config.yaml
translate: 0.12
encoder_patch_size: [4, 4]
muon_scale: "match_rms_adamw"
Rows from block 4 of the image encoder, named by matrix and row number. Rows with one number belong to one neuron. Each number is 128 + 32 x the weight over its row's rms, rounded and kept within 0 to 255. All counts start at 0. Numbers have three digits each. After the name is the row's rms in percent of the matrix's.
# gate: MLP gate (encoder.blocks.4.mlp.gate.weight, 1360x512), inputs 0-56
# fc1: MLP up (encoder.blocks.4.mlp.fc1.weight, 1360x512), inputs 0-56
# fc2: MLP down (encoder.blocks.4.mlp.fc2.weight, 512x1360, transposed), outputs 0-56
gate.176 124:110138108098080146178086131153131153138128073083124131154127097148119139121140147133119100178096216204102129140103138138106136131143116167218159109139114096139108144126112
fc1.176 110:110110066173054101161140185116125148149175107184186130133142074122085149144105126182166150151111111118136102136146153111078131169170130159086114124119155192151122136163133
fc2.176 112:146123136110126105093161122123126172197109147173153084082112185113153118111144155115137132105097148120112136138088121142152141092165118113068154100126136104121165129184179
gate.177 118:154147138152107127105157112099163177134110192082118088055068128172086108097161112095144121117155114148129098108125146128121156129092112128142138148144115157133084093142114
fc1.177 112:125091095156153103084127141143106137147155163122115118126106168105123078072091155122138116156140123119132138231169197202102128106125149140093121178173102141132143114189142
fc2.177 117:094070134082184066091178117139141099138120097155173094194098140139157090083135073143074166192115189080116155175167170109099133115052123100129138128144104106167137128113126
gate.178 094:106133113186165149155095092143139122135100197129218062088111083162124076154137134107109171075135135129095126135104093076083112112130174096134071137128137075169136126114090
fc1.178 096:125167117097166115080111104142111125144114148076161181151079186110164085092133149104207131112153111088139180133081044103146144128151124168122082140155082108134150125169148
fc2.178 087:088180122153146206144127114111086120146132145094124078163102107129139173108106143097152138114160120120071148200173094178093107151105122145215087084108094089131100140179147
gate.179 094:126109120082137113139177096167152117112116062149075080106109144169049157105189110117088127195173164150143114134129155089146119122089149108145138162125190140111059107080168
fc1.179 092:139106094142172106138085131142142093102134091152108118190164118092136210116144116110096169138134120147206080158089127087122139140121158134176129123033135147125165102153118
fc2.179 087:145089191079156148118072129102143078107156145195140121133180133114185148110170113118106110108111134122162130130098110165127155154122110147089096138106110186151062106116115
gate.180 129:157171064124103183115140153168142144173094124216110104135074139159105131124136172109123059151151153119104145201112107137098090124102166123132131093119106128088115109058131
fc1.180 125:136105117140192128110128148163089183171136149084104154102131124050102186101153190143159188126084110175167141116138146151105117120181156108085174116176165140100186145136142
fc2.180 126:120179160108137094103107121116117093092111126096129122056096111118099157118105106165075132106079128140111171128179093095087108089169091159073122125147130094106088117130111
gate.181 112:103142151075129114124139109174117133085190085157169103124128169140126128152135127147135147065150153095167142156133174124112120165180117143175124110164109076161153100098115
fc1.181 104:087124126074061112085151111170123164184157069114148133134138178126058101103120119113112113085166060083228107108096192149108136158129150135138057089136154093132177113109150
fc2.181 111:092182123077099135112162145117145142137095169103100096095162146113066158106060091128100094162122120149168085159188149115140123111116173105184138097092193070092055170148082
gate.182 082:125096099132155131098210068199127128092082075083168173130093112096150132131140143076095191073078126167151162170082151144111090119181112144093199072110128087124159141132153
fc1.182 085:136119141067173149076128166157156149157092144080159162126126102148156151104107166126152113097177119106122115100095133126143150139171191089117166096129149079102126126137137
fc2.182 084:140138116088118078109091179165130118159128144133136123102165137166121127127163084185125103104125129100096105083056116153106099087155150160129067145167094140127119125075127
gate.183 083:193115111156160146104131073092166219185147130123135137080165065119136166092161165142138132132128105067136121131100096125127114132158108147119156125109162099126111194129124
fc1.183 092:154075115085168166068089104157094169140183120112091178171119113166138114176192160127118078109082100076192124135155142145100133130170103135152104130099168111085123135120166
fc2.183 088:124053083141109157121096095157052136130134090102127160164106116112147105086154163150081087101125084101156134122117105153131087127184157169123134147087188140132157132142116
gate.184 096:179162155137157157073154119115104129115158143110091168158137163128103138141071125124137106153076054148134181155209131078173110128127091102156177120172130102163123131064138
fc1.184 099:069143078111120098151098149132161157093136096173142104095140107110161091092181095078139129141143176090073131061186124053102150129135168111095165079105127148084101130129106
fc2.184 092:111127112152154120144162150180113155097111036123112163098137143116146102096173167149140113112174115114094171147181160170125161112123150117129107124138131100130130117093094
gate.185 106:091199133111064103065118117171058162119119110155135120140142130114164164142150143116186083203147148159100092143165133116086099157113115136122158195133172148130094169098071
fc1.185 102:109092140159155091140133178110140121128097151128154121173058121129093135196142161148121146085027097162124116177126048189164125125134176059186163140144013144158105080173161
fc2.185 097:129109103134153113166091156142103172152068134140117111171114075178110145171059175160154098153048134121111159181146155146136187129144144146131178109109135134087145103112119
gate.186 102:134124157170068101143188072139101119121065177129132075137135133164106128143078059151148149092090085142127162082117097084109148177129142135117118185095102124082080075133068
fc1.186 087:090068133138147163120065144158064139142120075069089112115171150087092151145174102094153067110113129088135075155136181116140112161054112145149160133209135135161161104094108
fc2.186 095:187132127130156111094107147112108190128096135130144133169143154107122086204124136079145117123101094122169105130105131154192124130082098139129111139099143136160149130173102
gate.187 100:158137129123120114176114131101096137175164104145056081124148157084162061160094116139139133126155105143079099124183118114163120149084090184142145067157109091185135117118110
fc1.187 102:145117080135150169135129153105145130142110154109155117124124042138152144108142158063102161150130143135170135157118178132106114129106143174129102158125117117155137134111108
fc2.187 103:119160129115176125131118096090174130136099190156193163130104058154138127128118107118095120107129134177156102138049182115151149139139072191134111168119133085179115098206109
gate.188 080:112115176154118148166097102150044094066183126120089109149134117129122131121093147134162137097012122088101102172163142119145183143138130104140168170107144166101125113108179
fc1.188 086:074110122157160110085179092100101168123164150151137148141143153088137181106146092119085087137156108138141087092175121177108111139139160108158159152077161132131043120127101
fc2.188 080:113093075099113136127157071170122112147128194191110115100098059147156127120141129138117137101106159156132151089081079146073137086098139146177135109137149109160132115085085
gate.189 091:155131102099112190174141154135117156137152149084141138118135131099119121141156112125088120074104131083177127131191146190104057180124124131081133113085142125118081174130145
fc1.189 089:210071150074071056129173126148174162177123159126107121131134132134075140172120144119177099060108114117119136157107109124105134173097078100101176109180149043147099177124178
fc2.189 096:151116171083175067087154076075164128102131169111147093138109168161139116139145128113127099140094116106086114148154123110146138128105133106120167138135135127130113105189101
gate.190 096:112121167143107103138136126185163157156179085121134174110155067156135115114071127045118174133158181133194169064076145134155105123138166150157142063133135137125174150112127
fc1.190 100:080136185106158110138118160147109198115136118124129162116151082151089150099138096122081077103156209164134192118097166094124149113178138135104049168158139118115151096143120
fc2.190 097:123124152106121096121107155066159154131161137153141099159149095143106121086153109110155087155157164172121121133124123173099146141087167101116057234158144153099072101091151
gate.191 094:114184089092086161130055172104174126097153162131126092127172130087151117148090061110091102136181112135087079142106175134160079159148099006128097086128138153163118106107171
fc1.191 088:130108098140155158145164152167127170096111102160142161131125143121181159103156101130126062145072116144099144121152117148121125063164145133140096173125056103095141121185112
fc2.191 090:161107113155143141143108133104128141080146105199138152080110142178153130109130167099058057076049124159125139109141143138156105117105124087169126140089120085081108105161150
gate.192 113:132180062116123147146123157104107137116136159120095095145179129182117164125090127203167103191096162118124134098212131154109130103143138103096119138102113097173126083114153
fc1.192 114:096132156088150121107163124119123139106175131113113074082165117090130112091111128155130059098120140157144151119134168032126113152143073169126084143163104089077112148136202
fc2.192 113:120121158141143137111121100159147117116132140137088103124143052177141127137120102108132155094125148082151091186155118096096124106093101053120121141136070142135146099177154
gate.193 124:129178181127161086168186141154117117107131078109123079133041177141156093105121145107146164127132137167091152078154149089130116144182139168181074056112159087210098103075120
fc1.193 113:100167066089142146124075142142174117141156148090128235135152104183066172151217129119171171175114088131152129161131117149102149148099089112096081142090130128125122144163059
fc2.193 118:163156143102107080068086093059086087039148088154137081177076144109120151125128152133099116121117152140169133140126168061148117133088099103155052114120123120151145085104085
gate.194 121:140242171135149141168073099099141115153161123213098098120146099098106118181116126149129077101173145118187099127126115096131122086123173051191067140147167089125116097140058
fc1.194 107:155143117138128174167142131134195076142098111154111117164107119056072134114161113099153111163123142112216134089159112127105116092123171128170070117134150123127198087123076
fc2.194 117:175094119138082139160141122100133154113068045141097142182115108095090112149150085159101119132101116079188149044128152114101134126113150081139096115155125139178158114169145
gate.195 129:106118149124128110134171142091129111121188105113076087097129136101206137164152104126154195119091083163206146162199148099138107152092083125123149162102143098171104171129180
fc1.195 118:171164135123100077144168157115163088141132169123103158093170112116092110197210168141086126108149144156162159094118137132146150078166170169179138150093100149137117069073172
fc2.195 115:172107083100183173123124100106083172156170095127191089092133151131064153126131111162111071163134064128127105105164045133092105109151200119134116106078124138205140146179050
gate.196 114:148121115149164131146124109135153127109110112163107146120156105185160101143134161172104107103122108158197128041172108125180163177081088128104106157116143106146118130088121
fc1.196 113:127145127118107026126092179150166145140133156115070095096146174050167090126132176147082112164108120124069072095093135167141145101123109116125096145170128134116121110155121
fc2.196 113:083085182122148143132074125100097163147102100123072159118116164142096130138103117136142115097157086174165103127073195163102111164203106157089121116140140111089177117135083
gate.197 114:114123101114044095114140109143134172064101091139044153148144131135169111122079155127083121136157141150160149125112102121116150121100096139107113161065157097094139105149111
fc1.197 097:094111133148108103147139108188149135188137119171110109080084118089124147110168121158198170070083115114141121200099115099105097119103158100081088118126137120140113067098171
fc2.197 109:119110133183168151147055141139156183163171192094136113079153152134105129102169082147104163147200149160133117124156134075164105127119160131160151112111109143104134103133119
gate.198 093:090106140154160115155122137065160167167091136152140089151066078143090069142101098160123068104113138104147106153144174178147103075179193150142160110148071144131121120107046
fc1.198 103:081128130198190092069080169105103145064106151137123010112104015115124138158063118153093121174171168173107178099122163165154090102067143130042209093147130147157179050065088
fc2.198 096:187139093188173073145063155090095147068123211167159111145148127067096108148123137142098135151133142181111108119131120140106057147127135151083170129124186090127095157098108
gate.199 087:131147090144089050184085105080074174093205125155153137173111128138120134110124128144105133160107124101123114054157206081199133121098125188146115144126090148108128149143121
fc1.199 093:154099145112149079153167159101140093099103100086131129162164118166172091110097075152187119160103105151123146092138155109137118156096092176094098120058089132120206092152121
fc2.199 090:134148144103127090132136156177107154128058113119082092145131118140119144124061134150139110124177118182130145069144163111144174155077106215079121145123177192160188099121180
gate.200 091:153130160132112104144093160137160164105160081151120126124148129103087050129177105135203153132143138143131149110134109117133085117103117155130093124136169179104093099167157
fc1.200 096:119139101092084026109125169097137115114131170159108135123149132135091066139092108086156150125161144150117130104109087104142118143140061171101166154158150146173064123117139
fc2.200 091:101109109134103151103148129148105070195143187157108106119116164124154116156100144110149101146126136070100162163089164082164149116126078167124140155125146095199098088152127
gate.201 095:112179131114165116149202103164090112122116125092186124124189062075166145093143156163106146117141178188122159168101159099082160138112121117111106116117149035150101128095087
fc1.201 093:089108097129107146162139121142156139151125131168151118162108190181110157105104103135126140125161201129156098080133100114099151090143139151216070112133141151103170144103169
fc2.201 087:108122126140043125145144127126107094117118088116153090202126090151101147106141112120128120112195122121119118108072132131050139124094097111151068148148151127100083134139116
gate.202 111:067124142148087125118127158094171142159095100089098134073188132097158129093058137099085137146099128124130128182110107169101127101113073152103169168152104161061119127144112
fc1.202 111:152116103128158140073123157084187132129155051201121096152108190104112089140149112087129156118143073183108123096102129080250107109138138141142077128094163178125146090133172
fc2.202 109:096130117178142052114133121089170117114149163129180110103110150141084108160191117067084182127086195119105154140144111123169076122203124126156110090139103142177105096127190
gate.203 118:134169178093150137121086123226124146149096157082168109113146128064171143105100108112122120145113137172165073118131132110163194130091175159136155095111147145121150109073102
fc1.203 121:109100103128093170116139143064080110082194128132037100073082100153071151171121112087164135117026134121110151094096132187093132105143133119099078165103090114143095136150186
fc2.203 122:136151119160110147126088141171174170076067156136097181147096154123129191139118071107113130084149139143159170137095118108048138106104082157112147137123170123109109112183162
gate.204 070:112189156096102081138096093118116141088169115099159133133090096139119111167148121108105141113082097134105128135083149119189126148131132125171113147143129093079134128100073
fc1.204 077:126121158145120219103113192110134135174111074098150104123166131129130112102164114152131118117145139138111133174150119138109120100138166132091148103139111121144102146129146
fc2.204 074:107131148087132173176136149132111151150067120106191122101129166081112130096116133095112137142119189137121141137141149136155158158122127093095159138155196112109144131145115
gate.205 078:092112143134154111171184101109143139108108047105106094150115165105106085065109088113120134129134097134143171198092105115180134115090094132110165088074119090135109117119178
fc1.205 090:148127144117172161155139104138130134145150155114115120089108132146108189107156125120106152086147099087149078140123125118151113084162100125112112152090148092154072133126127
fc2.205 081:103169158100134098146189101156151100121146180103178086086095077151144196139182092138170188095158063100115101115113145174170143132130165080058131113121105067137106155125098
gate.206 127:065133130109072127125106095116126082106166169134115116163158093119122106143084157136118114125100119102154161109105098182154149205135125142147125170132137132130083124079136
fc1.206 123:151125142105123067147133198110087064068140097093148136093145192133103152097137162091136142170139070126142137147154126136150140098100139106110157099138118149149163065146178
fc2.206 124:127089156131137102129110181144112148166227108117084136159150138128106124131149137131088146157060124191127098178077127166140105140143093076142127137149170147072148145113196
gate.207 096:156087128104168161119125173085093146107107131111130145105092147112103099168132103160120102095098117105133098135096147097114130099143094098097159167110152127088163161100085
fc1.207 092:110117109065115124123105073158116074139097128155151102120066108123142107098104058117118170138114131118108131145112120143122120155171145115149156118126145090164159115156176
fc2.207 096:121150130062181138126109122080120101128133136137137110154130096143134171126112099091096147132145152104160120164183125152109118204140156050186098117140128136152114058097126
gate.208 101:137134103066103149125113161094121114183123120127118115128185124137187156099081117133189079117119146129119105132095137133152102111131158133101149117112164115169115133116090
fc1.208 102:064159128166143110147146179120127131120142134137127175140098155103163086139103101172152149105083100087121092116098136127121165140140079078112121054199169185096166126154153
fc2.208 103:150155117109131116099139185160134108127095170108086120133122134103168172146082118198179102128104125097098119095080120122108093128097031129102147085165172131106071103089160
gate.209 084:184078057144097122111111121118075142183138130111137084070147128164101100131137076129135086090096163140117136121094149142143091183102123123150144136100180127184145140093139
fc1.209 088:126130104116147140122121087133156119116151131164133119107173079075122117136113105106122137126112152162113068078075114124127136121150183094098112109071118117113162151157205
fc2.209 087:117124121134107158097109131107123112123124143140117133016143130135115165086158125175118130124140083133164199071121104130147159107141079139136145083156127152062096088110074
gate.210 079:078115120160078153168129133130160109185122178108148147186148099122090099156105146120068130134095077119117169107183169152148086120132121189101135078106102152111153138101142
fc1.210 096:104174173115124115086071135166141123209094115145100132123139112138119153136089105118085153138131134052123190100186092118081101093093182153072069152138114144139133122142149
fc2.210 087:104122122080150172113087114090151122179060156108147151112112166155096158084031139123118114181145098094124185134146192123084088112121140116086072091182135196147143133134111
gate.211 104:135120129144159127091160098088140131156089092130125139154133079064153126125113090137130092093131123092151144111149102128114160115148136119131097152160132128163112133120131
fc1.211 101:122107112114172120132132142121139153102110098113167095020113114128049162145129123103152141153154153125112170104116082169158150152145110133160181110164142184091179121151119
fc2.211 105:120114115100102146109150152114135134118126126110115145061044154097136133128141086127138114130155126080162118092095061100145126116121092139160145078105159134062124062179068
gate.212 085:145153095093047095106104117159176117153118090128121105082136144115147118130075144110105171096106197104104091156109110194133124107122086128105133091099094193124077057126169
fc1.212 088:110176140093068094155132143130164086187162157170154102104115126124111170113137133082121191186182124165040152123096099122103106136146161163124156175111127076222122102126130
fc2.212 079:164157188094069094134082171139138106140118140158102120105159182093087111173115088148181190142185113121090150075103089158128065113122163130097106142172066131154073133166140
gate.213 097:135118106148140119155117125120130166174142133159103154199106128218103199078128088096096120096083150132117147138146106098143125108130117109125166134060108157220166131089128
fc1.213 097:142165192070122157140200177164129139100072138109128118107161132065140137150145150093118117084081119141137116104106140151150112128171067117101111122139132133106101140139064
fc2.213 095:103188088128178048129156107095124126146139093090107125136092145099151127158148112161158087130098163146110165106097141169175029160124162130139131108169099155079116137097105
gate.214 107:097155132152070098122162116149172142132129119111150118155104111153166146050145167137134118125107142160150121127152105129155068102120121086131137116164115168137187135138091
fc1.214 099:126087167144092122122091073092136111124116127089146096089153146137152129143118162148151092101126120129168114213158109099089128118137114059040129112112079154111114175089164
fc2.214 108:172093079117110097136092130143116137116095160118115136103139111147100151122144160174122144153128162164107073164095107147089129075163191181069103132094105144136145201089132
gate.215 088:144134156086173147116152099196137112132107162119120131124159139153128165150162132135103145069110163168075099139144170135109081212163088098161154129051134119135136140093093
fc1.215 099:065108090101148136146124116138170111139150062112137167139112121164125196096128135194153120152166106154141179166095109118189057153128088139161094187158173152101172126125097
fc2.215 091:121150100117087180139142053074114163128132145114146130088115139170097097119092111162127177130161145125129143163160158132111174096117093108088121123169125123114136099138116
gate.216 084:142116186130093081143093077030164170173127114134121125034093131103184136130106111140107147128130175072140145197073142128119127052130090135136181155160090105112139098156170
fc1.216 088:126125063079145130152149146165107132105160141176100161137158067152137131111174183102119159127146088160165126195110110185113098069106117159092115146118149117122113116165100
fc2.216 088:171131114068135125161154152065095135147135118106174145142160151104086123149143152098084160098109172099096071170112105134128130121114105111059114188108127163107081141137096
gate.217 115:082134090184081135152145112112131173084112166103101104047096084130091129195067128117088122122090126126090161158095145153113093133128117068136100119119106166164098132083102
fc1.217 109:128121158118120123129164098141195107151131130078129163131154147152112184073182093149163107181112102153103142182138146099097174140097115106062141142145140056087126156173148
fc2.217 108:077132111127085149090196101167154101154127136141038106132047179146195120136148170137138167161143147139139092160126189122124088171146112135166188133112099132183177093115172
gate.218 093:116095146147161145133142086130124157148124150097127097144154139091082110154119132128156238234129145114126079118137161105054065111142102109176131177150154125157166103109125
fc1.218 100:072158112113176120066112107140187061058200113118152098099154142162110094092115074108148113123148120158150100133123100130141212137123090128168076104060124163137143153131161
fc2.218 093:089131143158087135125112082115166048129104164084146141108140120226096135153112127100147165128094123112140167178062158143143138138111051116118077171120078172152100167181138
gate.219 103:115110088091107176113076134139134158181158089137119095186048165149151184098176134130163167095125092185147205145136159088110107132112126171146149130084123148096147162119153
fc1.219 104:095092168103146067140112141079121142102106133147157149147168143165141146166127128140196094168117122118091102153135097148150117127058083140154099135079116076118127145134077
fc2.219 104:092159114120146174123111104115086199133161158149124082095138166186123145110111089169178094123141105104101101125173122178129090087104135113106125095075153105097149127152092
gate.220 117:148133171137122092177135088152129167111147112062170139111085110148107120150128144161120105182185152171143152106127191145088141138145138124138155107200087184140134186109157
fc1.220 111:096091088149166171166106165073133129099133093097133056117097078110122105117112092128149153128132164156082120105090138099150160107174101087134186127128129124104118120141108
fc2.220 113:151153082128157162090135140086089121179116093084099116130163103128112043156169134167106131175127150132042101104130124134138092169120149120170162146078134117176160120113123
gate.221 122:086169120188120082100121182111137105147091063128146130105114114138175121143142114112188189172113122102112134119153087104193180133086114175108112131132133147147119121083141
fc1.221 123:146118176122124126198139127218106183078122154105103089078109088120080151158137113193062076170146135163095134127135099103167094128228129127123128143153098119134145043169149
fc2.221 118:168169165113096118138138127146149125178121089169124126102078119117070129134127138155118047146065148103150086124090135170109136124100125133128086174159112186059182171101051
gate.222 087:072108071119087127064121177027142102139105064150132064113135126118135137095099154188091137127049184120156109135104094142129136091089127082120159107089158061228104120116143
fc1.222 099:077174159134107082121068122109094091190127141141063167160084164110100181086145124150134215114125106170103146141150143134094084117135101134063144120119077089154148180097126
fc2.222 102:153106139164094087099126189127164115155109126152112092053150140137105087097158115099109139117157167153114126150093106190104123144137128152112133123074130176203076118104107
gate.223 106:142168115048117105109117173125166143137123102137168092080077098085167160138115096138168162065152147116169135117151080128148155108107143148136127191121058144126139153143103
fc1.223 098:139167132139115171137119142170071150165170135081123114127148154064103173107124143110125115169108182060125082132070180137166123171104147086104063127086141169117172124127151
fc2.223 094:161106115152151165156166093129212104116116154146089092077131138116125107157155137114115183093151125113179098142114178075109185112093098102123149147146120108108122145162136
gate.224 092:100145105122126140081134084083140089205159158096143155084135097131133145155138105076140105152163145065126112119153145126099107105133142164088120123078144107116074133154148
fc1.224 092:070169097190091129176137110167141113116085070155118135113102146142141165058108125141137147174172141132089144126146063158079093117085168120069107133149102169084104164136121
fc2.224 094:105237093134196096049133135110170080170164097139164119096151091093094137114125130107145092116132172139127154111121117131137117203135189158139165133131124152168149146104186
gate.225 088:206098180101128101124147174091112171126122127159144168153129146160117138149124184136102108131129110073124096174127142164180050176142122114162178147159152149116152147067161
fc1.225 091:193138076079153116131157134112074124161079071132210143143138138092116069108130121093160119127056123122094162126101130093159130128122143198077096156062155154098149120127108
fc2.225 084:168095115096133189152115114079115095170117094153122123073100139194092124161094094135141090144117119132148151118093132116099059111097166171083104141043199128172165097146114
gate.226 106:180181127147154132204149123138144131131132149113143171177111097160073070165193149089180104202146151133115212059146148162133142145131059178099129137147133121135151085119127
fc1.226 105:155088092078092156136145078162149140127106097130122170124127129195080124148178134085095135051193147153125129085173201175142141123122089133078196165126201097097164103159137
fc2.226 108:189145092108137136136150136101048111102080069127103116118126160092149139100135144131074136155136146110113125170118122121153130172167081089116127074119157121131144059132154
gate.227 040:195129126099187104154129181141101190102157162166123113166124177137147083112113140113115089125158128162105159137093162105070123091089119087123173058124148120146137138143134
fc1.227 053:105172163153135113158061151136122080085164131160132105137117159166086136107152153099152154093040155125168180112159129135133145175145138146119092149130188110129113122118179
fc2.227 053:117183136128156028138136135108191097126153142192140151116109148158080156130091156128150105132186127092107190141105100153119106115164151129189112164132150142176134189112129
gate.228 107:110131115087173160126152153144091108145141152111147083150148130152202106163158215160129112135105130157087133089159133216160163162164170123137135123136135108119079142180072
fc1.228 105:155117088106138185123130083094103133099169143089119085166124126123105100127145149119135059111158080143169148121063119090123132135132138120138143145129121183099127086117164
fc2.228 104:097087103131164102133129124132095174119103102111141071184189104155095127184073168117125120118090116109173135162138119152138151136164157104104174151120174122133128116112175
gate.229 106:104141161106130071178135072097103138107084180109064157119145133157177143088136147116092091122102087153141144156120153106080150123105107096126104132104178174097111180108087
fc1.229 100:211146092124151087124128074103106108093132174172065106129116143083154075123212133169119124147144085060120101172089143113154097142126169099154130106100149130081109144077125
fc2.229 107:141162064110136147121117151087076089171146145138115136156127167165107158138146093146171130127161124157106058147092151133092085156154159117114103045092105091097143131094160
gate.230 083:129152124136146153097138206136131123106093093116213132113107153158196144109102135166104148116160161086197123153134140106112118151203087091113068165188106128102124112091174
fc1.230 092:125128179123095129059132117167162154173113144133094120173180097104150171138087103114183089119153124105141106083069145131118165100083102127137187137099120146181164064082155
fc2.230 094:138158167138088148104149125069145163151149108116154130142089095084145115108101156099142131069168150081137107131148046093088203141152149123117114124142145127135165090070134
gate.231 096:142154126153167107118170144159121117194140121114063116149068122229120062205106127081079087213138193118138139123163093102136172114113171150126077118105102234148163196138102
fc1.231 095:103135115111110149131109100126144131109107147164144133101149151078072137117163124128193159135139085143105092096110136109160192120124146137176106144176108131089119034079150
fc2.231 094:120155141114147111131095168176124108120087158140138146147143123081107152119132104180162180200100099120165019079168163080179110098133160099138109160160142131070154153095133
gate.232 088:134143102091136140150119110152084149132124110111184141161160109141112189128154071153126135083127099149154126138089125090177146178138145156141111178108180146177158102177109
fc1.232 094:174114154177225146152092111133049127104091081117133069134134113160186070068160113068112137140139158180154140137107122118115105149075181196120117160100119099128152125152105
fc2.232 087:160135164100154168145133154109070092135112088121115064150122120200117138139167121105104183127126132110085113107204193085133068102105155155060120178152122167181112108152133
gate.233 087:095127124104118125105081109128170086165167108153165106071096181129125104144150090107118175107115164165144168152125159106158125143193154112151114115114193135136123152149156
fc1.233 093:099093121104059183112164111168125097171150106119204118122127071158164141118102115143097124133135156109139125172158071080054113146154132131157113182154183176137110114126166
fc2.233 094:161127117154089138186132180083132135126133146193116136107103104137104150085182111148170148164143105145181156143164145155091124146093111154128058114114090099104122166135197
gate.234 104:120193144134149147167135159112102163121158135102175180082109077204173187113086125166169136151164149114112169098118144125129090069058175105139072109122173100131173137076152
fc1.234 107:082121159057153135169114081136171158155204163134081078156183098090151127130112170144114133173172161117124137180112098129117159124121152196132093123146115157126087122109097
fc2.234 100:092146172155141132139129086139168164060141146169084107077145139149137105143139062095124183108127080138089096082093112124073164138132136111123181171182135155142193052088097
gate.235 104:119135143168122172095114166098114158109144099082106141150149192137119160093114133089118167162161120151138169075133184087163101125152143109195101139156150127125126124095111
fc1.235 107:095189175163119069141147152111112146099120126070170143095119145133129081162135117150128182135116124132120157102132175177107100123193165192069112077110155133147105157049153
fc2.235 101:130083117111116161150176134125103109112121098124098183127089101160115047155148086147125104122162144142154133110126127196099127116108161167093191058137108086151140151146130
gate.236 110:084165121145092069175120126130117096133121099112150099092035132139117065168099144115073143106101113176120124151125098089104136101089131142140123128118126120147126196114101
fc1.236 095:137126095056099169133174126134087163205139125153135103143134118155110149100111074199169124104132104134154144174107193167135149222106131118117139102129144148090086190137164
fc2.236 102:134183206132108151157072095136158140070118064113110128125075118096140086131115130166117115114115097134124135146140118140089141169122105125168180137168106156159124180106086
gate.237 040:139174158108136170108127136093119155106123153139160133163135098168047059136152093132126177097122227121130131088128180185116124106140123169130170073177074090124087101135098
fc1.237 066:136144154094131085168073063122151081087099113153074119062150112149116078125079093142113126116157122084148134149109164091140155103122094117152086168082144131160133149105106
fc2.237 060:115127127145107086205075097187158119086084125119072111049200082107118126102144133144126120070115101126099145144130160156153144149109119124118076182135161142154167139125127
gate.238 110:193147123100095120068119101164188106122138117070133118126123141104153096158106107137181162112101186122180141171121165131135090169103151161076176052114112155093115091127083
fc1.238 109:104128146095151107215135129101086124119144079120112079166092079143053076077138100123116162140124144137102127164125108130132126103140173154199082131103124176130119163098090
fc2.238 115:141161165105086143160138155129121029127142071103109183143117085122115210174150124162109147076175104163132179147151094161141087145134147130153119153152112186169110118111133
gate.239 122:091139165131115160093130118129106142150110125166097109100160123126139152063140157137105149122104089116127134080167092135124096140132155092100166102132110117157089134127074
fc1.239 122:127110176137134121154164146141177139105115147186152104066139118106109097153146113113113151143124140148157160139141147132129155087104127136136089163126156138087146142135077
fc2.239 117:143127128122121146141162161128158141072159127157145165115190113121136101128129118110150098102090134086106092121077040104157087121133083159140121089143174192122094108128087
gate.240 061:112139135186141108070119145194120141191149123148199129146092150061130096088174112057130028076050135162197161192098047072063170147137120103120124100140116136132153201119116
fc1.240 081:180119143112121092163088093146129192094094117083093111108116126174097137154123119147101151117199194103105130081190159085134111107151125111198104170102174152098108198173153
fc2.240 074:153128127115115082206085102136128157097098144076052140156113124156081109111119153161076152117168179121108135134168157106153107121154121138140134208072134101134154170148131
gate.241 088:160144170042118119114080137189081108120093134183135085154120101140159135148168195125084163114207163087157046174130074094147156187126100140107088150174055137159163071165099
fc1.241 087:098187112140131139113147167110156105123148125072125121183093113118102189092172088109146107170117112095089161136074132049140102094155152124130148065165179149100135131116138
fc2.241 081:082107131070105127106138113153150183123073126094073113170072148092151141107086123100114136125145122128078100146062147095134116140164173101147168129099156120108092052122136
gate.242 146:119087110111180079098181152128174135057132107123085163197078095134105104093171119102086137167101107135101185118208100127114154109140083083142119128143147138144135192114117
fc1.242 139:190179127099080082117082198101085123113167156090112160088148141060146178115140170153151152104155088110153115149140119073125131127115180103129129192084125135152124144191131
fc2.242 139:165068182127106105108102112110065122076116122169100131088118107083098113108077101075157135122121125149057153184151130158102143135145117161133060170119125144108122101103140
gate.243 114:145139155084154113121095179141138128070049150085120174098142146113110125146125138146153119134114079142027166121139074149063134099103125142119160141104148134072129127123129
fc1.243 112:129153121116124153061150098163111110100163105114085139174155116118138197090100141130124122142142057146157156134189137121141189177121117168160177150086132142125168096103123
fc2.243 104:145142133121147139108078112135114102097138157109133125102105077120129127156143181114129093139132073087054127166124059110176148107097153115099145135163132081125159176119104
gate.244 109:120193133129119100107146058158116151103124163134143115099164125131164132151096154090103152120119137120057109136059089134126124146145139121041116089145123126150159109096131
fc1.244 104:077091140144150106149128098121124122143103175158160097152091128127090087088096141174145118175147141142110172146134114123084116125163097145063059114133137131155114066153142
fc2.244 103:122122132149060112066116170162100187113173164180097053134047123165091139118141136127115130110164095095105096147115173142100076155121103143146112109080190125184070091137136
gate.245 120:107030141137092138111133128168100110128095079090127109130133138151131197117039114142155138152144087149087125121108089075170105123152185142108064100132166117152141072117119
fc1.245 121:106176100129140071112159127122123108170175141175165125117139134106102101161122137158125159133152149115152132131092194123140102132102140146086190148143111127114136152116178
fc2.245 125:084106107235116074100166157167121169140064091111128164152118148087123168151093084137126172128084071117153175119136078167116113205122077174124201166130080094109155105078167
gate.246 127:130186133099115142101139108120133165096156121113153185077096123141132096121079094132122136202077111107130164156152161101156067122088154090185188120122179173109070118126051
fc1.246 131:166126118072143157071088075151107086108115098125122135112123127102141096095073126165164201073093107168133125092075134055166104089099154181198127143111196131128094150153150
fc2.246 126:175136071118134155090122131078150169128152095187119121091062131088070133099103106132067151152064099141181121159119109141109122120120128185127110188148120098136114186084135
gate.247 123:164107187137141179120133168123173119125124092157145122147158143095122134141131076195159089064124143129111093104116119129090130167110175104140123147142107133057118120157150
fc1.247 117:139096141113121038169119111189120088156185122178099132142178168102144117168117118130126111122151134073094102114153116104095161188107104176194180138113135153094135186129145
fc2.247 117:121162123081179123176099123155148188112098139129128142117157125151136111078077134113160153137145147091075151064153128118150071155132106129113130139104148072127132192108146